{
  "model": "audio captioner",
  "dataset": "struck, bounced, scraped and rolled objects made by modal synthesis",
  "train_examples": 78125,
  "gain_aug_db": 10,
  "time_shift_ms": 100,
  "n_mels": 64,
  "hop_length": 160,
  "input": "log_mel",
  "spec_augment": false,
  "win_length": 512,
  "tokenizer": "word",
  "vocab_size": 50,
  "encoder_arch": "vit",
  "encoder_norm": "layernorm",
  "encoder_norm_position": "pre",
  "encoder_activation": "relu",
  "encoder_mlp_ratio": 4,
  "encoder_head_dim": 16,
  "encoder_fused_qkv": false,
  "encoder_bias": "all",
  "encoder_qk_norm": false,
  "encoder_parallel_block": false,
  "encoder_inner_norm": false,
  "encoder_patch_size": [64, 2],
  "encoder_layers": 8,
  "encoder_width": 192,
  "encoder_positions": "learned",
  "fusion": "prefix",
  "label_smoothing": 0.1,
  "decoder_width": 128,
  "decoder_layers": 6,
  "decoder_norm": "layernorm",
  "decoder_norm_position": "pre",
  "decoder_activation": "gelu",
  "decoder_mlp_ratio": 4,
  "decoder_head_dim": 32,
  "decoder_fused_qkv": false,
  "decoder_bias": "all",
  "decoder_qk_norm": false,
  "decoder_parallel_block": false,
  "decoder_inner_norm": false,
  "decoder_drop_path": 0.15,
  "decoder_positions": "rope",
  "decoder_prefix_bidirectional": true,
  "decoder_connector": "linear",
  "decoder_tie_embeddings": true,
  "init": "torch_default",
  "residual_init": "scaled_by_depth",
  "optimizer": "muon",
  "muon_scale": "match_rms_adamw",
  "lr": 0.006,
  "momentum": 0.98,
  "nesterov": true,
  "orthogonalizer": "newton_schulz_5",
  "adamw_lr_other_params": 0.0012,
  "grad_clip": 1.0,
  "steps": 7000,
  "batch_size": 192,
  "epochs": 17.2,
  "lr_schedule": "cosine_restarts",
  "final_lr_fraction": 0.01,
  "warmup_steps": 350,
  "weight_decay": 0.1,
  "adamw_weight_decay_other_params": 0.05
}
Rows from block 3 of the audio encoder of a small audio captioner, named by matrix and row number. Rows with one number belong to one neuron. Each number is 128 + 32 x the weight over its row's rms, rounded and kept within 0 to 255. All counts start at 0. After the name is the row's rms in percent of the matrix's.
After each neuron's rows are labels from the 100 clips, of 14976, where the neuron reaches its highest value: "strongest on" is what is common among them. Only what is clearly more common there than usual is listed. The data: struck, bounced, scraped and rolled objects made by modal synthesis. In brackets: how many of the 100.
# fc1: MLP up (encoder.blocks.3.mlp.fc1.weight, 768x192), inputs 64-127
# fc2: MLP down (encoder.blocks.3.mlp.fc2.weight, 192x768, transposed), outputs 64-127

fc1.152 123 [144 102  89 194  95 147 165 100 153 140 134 173 200 100 121 128 112 107 148 187 138  99 123 165 157 155  78 113 110 131 129 129  84  85 100 157  96 120  93 197 133  83 169 151 157 109  68  91 135  77 155 118 122 194  91 119 153 125 131 130 108 131  30 136]
fc2.152 134 [157 209 127 126 164 125 137 165 129  80  90  92 110 194 173 194 136 181 107  74 124 149 141  97  76 119 206  93 121 137 124 111 204 112  78 144 146 126 104  84 150 124 135 128 113 105  82 122 128  85 157 171 168  81 128 167 130 154  92 120  93 104 173 125]
strongest on: round plate (56)

fc1.499 091 [140 122 180  92 141  96 107  82 133 173 113 124 121  77 141 133  92 139  73 122 145 126 125 107 131 178 126 110 121  58 152 147 109 110  91 124  95 183  63 125 124 169 105 128 183 113 132 133 122 163 109 166 175 140  95 110 130 104  90 160 131 122 105 160]
fc2.499 078 [148 156 170 111  88 203 173 173 132 128 111 126 178  88 159 111 119 131 163 170  93 144 133 123 132 108 123 115 118 122  58  61 120 114 119 148 110 105 138  94 129 136 118  70  39  85  94 101 153 161 155 122 162 108 125 100 127 167 130  85 137  95 104 158]
strongest on: small (78); steel-like damping (45)

fc1.718 106 [ 70  90 128 109 157 110 101  51 175 131 136 126 113 110 145 152 129 176  96 161 138  45 115  90 133  91 159 137 142 134  84 111 159 146 125 202 117 173 127 113 161 128 143  91  99  89 138 141  67  86 109  97 155 126 108 162 119 129 123 137 146 167 126 131]
fc2.718 110 [171 177 106 139 101 119 169 175 130  96  71  71 168  56 138 136 118 139 142 102 110 170 126 153  75 174 131  70  65 162 161  95 126 156 119 112 115 145  89 185 141 117 153 111 119 118 121 135  77 125  74 154 118 148 142 117  97 168 127 151 115 112 119  68]
strongest on: steel-like damping (58); shape: round plate (48)

fc1.516 078 [120 121 163 107  92 133 122 111 156 161  97  71 144  70 177 153 155 202  81 153 162 101  96 145 133 172 160 112 143 157 118 199 162 163 132 151 113 108 133 139 121  98 115 144  95 105 112 141 104 133 157 133  99  67 168  96 159  94 162 146  75  84  70 140]
fc2.516 074 [134  92 144 150 138 156  84 127 106 130 139 129 178 121 177 110  92 169 140  91 107 167 150  91 130 143 119  87 167 100  89 107 144  90 135 151  95  93 213 141 109 143 186 169 109 121  99 145 105 141 121  79 116 124 146  83 166 138 172 129  78  91 183  85]
strongest on: small (81); steel-like damping (51)

fc1.756 100 [151 156 132 123 127 171 144 129 178 159 163  98 166 158 159  65 112 140 155 129  89  80  90 133 135 133 102 164 113  80  99  63 110 135 100 174 139 113 100 153 113 139 134 117 157  96  50 114  96  27  81 171 160 183 157 184 137 175 164 133  94 203 112 163]
fc2.756 088 [139 167 186 135 111 134  90 102 141 119 161 147 111 162 130 143 117 102 124 119 163 132 147 130 142 139 130 132 122  87 137 126 198 112 106 125 134 149 106 101 124 130 127 177  73  86 134 117 102 143  90 141 124 137 138  97 171 161 106 132 103 163 130  82]
strongest on: round plate (100)

fc1.513 108 [ 79 123  69 100 115 106  96 103 127 112 143 159 108 117 120 150 127  79 176  94 157 140 122 100 171 127  80  81 106 108 170 162 159 126  64  96 197 160 143 107  95 114 185 127 176  91  95 157 105 165 210 154  65 164 138 178  72  99 114 147 137 163 116 173]
fc2.513 101 [127 140 104 150 136 122 122 128 171 143 147  91 130 121 174 101 156 190 118 158 126 129 160 192 122 153 150 151 148 146 107 185 124  83 121 130  73 139 120 130 134  97  84 117 114 123 137  91 127 172 116 103 117  73 151 130  83 100 145  70 115 111 169  93]
strongest on: round plate (91)

fc1.241 148 [133 148 181 182 111 106 131 105 119 115  92 147 113 173 129 104 110 140 153  80  95 178 160 161 153 115 134 129 143  74 120 126 135  79 115  73 148  94  82 148 144  86 209  76 115 162 171 107 149 142 110 126 155  91 132 135 138 175  86 145  77 100 129 180]
fc2.241 145 [132 127 155 148 158 102 152  96 135 180  90 102 148  79 116  64 126 169 101 160  71 150 115 107 146  99 171 177 159 127 136 149 157 137 138 150 148 138 164 140  68 148 106 124 114  99 125 114 120 145 142 196 129 124 145 123 194 124 178 164 177 121 139 109]
strongest on: steel-like damping (92); striker: soft (88)

fc1.235 023 [ 59 174 130 144 147  83 136 129  96 134 119 116  93 107 107 104 125 159 124 109 146 166 124 145 115 210 112 146 123 141 116 151 179 145 138 118 132 142 120 174 166 156 138 112 107 223 120 138 126 169  97  92 134 154  94 136 150 109 147 102 109 167 153 158]
fc2.235 022 [122 157 135 123 150 154 103 174 130  95 115  98 138 156 121  89 147 165 116 148 128 108 117  64 141  67 168 191 167 114 115  97 144 126 155 105 177 176 155 121 141  94 157 152 157 163  88 113 122 110 185  86 146 115 113 128 110 132 172 126 145 118  83 110]
strongest on: small (88); string (51)

fc1.693 064 [163  71  57 156 158 152  98 122 144 142 109 108 133 142 118 118  79 136  80 119 140 149 134 107  64 114 100  85 138 107 127 169 136 133 120 151 132 114 122 105 160 111 137 163 173 139  51 159  88 163 149 137 156 125 192 168 133 118 141  91 156 158 138 150]
fc2.693 062 [123 219 147 113  56 138 146 119 178 102  74 157  97  68 132 156 150 118 130 148 147 128 136 169 169 123 104 156 173 115 152 111 112 112 129  89 101 178 103 163 143 103 123 154 123 140  76 145 133  99 127 170 126 148  90  67 174 170 128 151 116 122 146 136]
strongest on: small (100); closed tube (53)

fc1.759 037 [120 111 126 158  87 119 150 106 123 136  91 147 110 145 171 124  76 103 160 156 128 112 142  97 161 146 177 123 179 110 154 161 135 149 112  87 125 146 111  93 161  88 130 142 163 129 181 109 142 113 104 169 205 123  64 138 134 167 137 171 102 132 190  73]
fc2.759 037 [ 72 166 136 161 147 113 131 149 139 193 115 131  63  80 127 106 145 148 119  78 142  99 187 194 136 127 125 164 135 117 132  90 153 153 132 109 152 133 170 110  59 145 157 157 185 162 110 118 115 141 100 134 153 176 152 120 144 180  94  95 113  81 122 128]
strongest on: steel-like damping (79); shape: clamped rod (35)

fc1.294 030 [153 111 128 139 162  89 123 141 174 109 103 104 157 176 161 123 159 146 143 101  74 158 141  82 153  95 126 109 154 131  99 200 174  93 213 119 124  77  70 110  82 119 167 107 144 125 155  77 144  51 119 130 124 161  60 177 156 107  59 140 107 121 200 123]
fc2.294 029 [122 146 161 161  87 173 155 137 146 115 120 235 120  91 166 122  94 150  93 127 135 206 141 124 112 126 129 172  69  87 160 115 146 121 175 137 149 161 177 114 105 179 105 178 145 130  92 175 170 125 136  72 153 121 115 149 147 139 103  88 179 142  94 144]
strongest on: steel-like damping (75); thin (high-pass) (42)

fc1.766 080 [ 94 180 128 159  69 120 118 147  72 119 159 149  86  77 122 145 148 123 124 113 111 134 129 119 143 180 135 143 102 115 101 127 118 211 137 123 149 110  77 114 140 174 182 117 130 127 153 109 113 145 143 186 126 135  32 117 137 125 116  98 163 130 112 114]
fc2.766 073 [190 131 230 129 121 139 125 148 139 159 106 131 111 154 134 130  99 111 136 145  83 140 184 122 161  98 111 157 105  96 179 137  93 139 141 138 150 125 141 120 146  77 129  86 158 175  91 109 177 153  94 135  82 120 112 190 152 142  61 127 183 141 121  88]
strongest on: steel-like damping (92); action: repeated hits (43)

fc1.301 137 [134 112 178 141 123 144 164  89 114 137 158 174 177  96 137 125 131  71 180 113 111  89 133 156 120 165 131 109 111 102 125  74 165 137 122 153 143 155  87 162 139 107 126  83 129  67 119 106  97 100 102 116 147 167 163 230 176 166 135 148 102 151  87 122]
fc2.301 128 [111 182 165 162  92 141 132 125 171 183 135 162  97 149 108 132 114 144 161 148 135 109 103 112  92 201 159 144 131 142 139 110 189 154 122 122 111 122 135 100 153 182 175  96 120 100 130 130  71 167 186 128 126 161  84  82 117 143 147 190 162 132 133 136]
strongest on: round plate (100)

fc1.729 064 [166 112 114 181 151 162 120 104 183  97 187 134 170 164 142 115 134 108 217 172 157 100 109 121 119 142 109  99  87 131  51 151 143 121 130  86 148 169 105 146  94 136 106 134 119 123 210 146  92 226 136  56 105  76 113 105 123 108 166 129 103  99 146 144]
fc2.729 067 [103 187  98  61 148 130 136 176  97 130  90 153 112 123 110 115 171 111 102 111 128 190  95 111 140 131 117 103 172 102 171  92 123 142 109 158 160 155 138 159 175  42 132 145  99 118 128 127 140 155 152 159 131 113 194 179 156 145 146 162 165 138  92 138]
strongest on: small (100); striker: soft (98)

fc1.193 103 [119 189 115 107 185  68 179  84 124 150  77 123 140  54  92 185 118  89 153 114 106 111 115  84 147 154 122 187 193  95  92 130 168 141 131 188 101 104 106 155 198 123 108  93 113  96 150 101  71  89 207 123 142 130 142 164 102  63 156 147 126 161  92 133]
fc2.193 102 [129 169  87 125 145 126 151 112 126 163 171 127 164 167 115 130 128 142 176 177 126 138 135 182 131 126 125 122  79 128  90 127 147 126 135  51 133 130 115 142 134 164 118 161 163 105  93 122 109 160  90 139 129 133  92 125 133 104 128 123  96  83 108 129]
strongest on: round plate (96)

fc1.45 121 [136  99 151 119 141 127  60 137 101 123 137 160 129 138 134 185 105 170 128 167 105 113  51 102  58  92 166 148 147  90 128 152 135 110 141 163  85 148 129  82  78 138  83 123 101 154 219  91 145 180 136 100 111 139 127 128  86 105 157 129  97 149 170 162]
fc2.45 110 [101  85 156 145 145 103 174  88 102  98 142  83  88 130 222 169 132 145 139 170 198 113 103 163 157 149 145 136 141 119 124 141 146 113 154 129 142 112 125 179 168  87 103  68 165 106  49 131  72 111 155 114 126 146  91 138 125 139  76 138 205 114 157 126]
strongest on: small (100); ring (78)

fc1.461 112 [ 74 160  94 191  61 127 133  80 118 148 138 178  87  96 144 155 117 132  60 114  68 132 151  70 117 126 106 139 149 100 166 113 102 139 110 159  71 130 154 112 159  85 135 172 130 126 116 166 129 140 133 127 107 155 184 145 161 108 103 144 152 118 140 116]
fc2.461 100 [143 151 136 146  82 106 106 138 148 140 137 134 141 104 138 138 146 130 171 152 115 100 120  93  99 169  54 114 145 144 109  71 153 161 127 150 153 152 131 122  57 145 139 123  87 122 119 144  99  93 150  68 186 116 118  98 108 143  97 142  81  70 125 123]
strongest on: steel-like damping (37)

fc1.758 063 [124 119 101 105 106  91 135 162 133 135 100 146 141 102 130 139 149 126 112 101 101  96 118 117  98  52 103 107 167 127 104 162 119 168 101 147  74 109 102 106 185 130 110 120 145 117  57 143 142 155  74 148  82 102 128 158 113 132 133 109 143  83 101 169]
fc2.758 056 [ 73 174 146 125 162 100 120 135 149 123 163 138 131 126  97 113 138  79 186 175 136 142 151 152  80 190 183 131  84 168  98 121 173 166 128 161 142  77  97 167 117 132 111 133  75 102  69 144  65 121 142 149 168 117 136 109 125 162 144 143 105 112  70  92]
strongest on: small (81); string (41)

fc1.572 135 [129 113 128 151 155 160 136  98 126  94  91 129 137  69  67  58 110 120 130 135 116  76 157 146 118 120 107  73 140 168 176 135 151  50 164  37  42 140 149 148 126 176 143 141 123 130 146 135 134 146 117 196  86 118 148  99 121 146 115 130 164 105 170  81]
fc2.572 162 [ 62 123  95 158  48 120  88 107 157 200 124 215  94 110  80 137 113 164 142  86 130 175 149 153 134  87 111 152 153  70 111 161 104  84 131 164 154  66 158 142 133 116  92 135 156 182 121 168 151 117 207  52 143 129 101 134  63 140 125 158 108  80 136 155]
strongest on: steel-like damping (51); thin (high-pass) (39)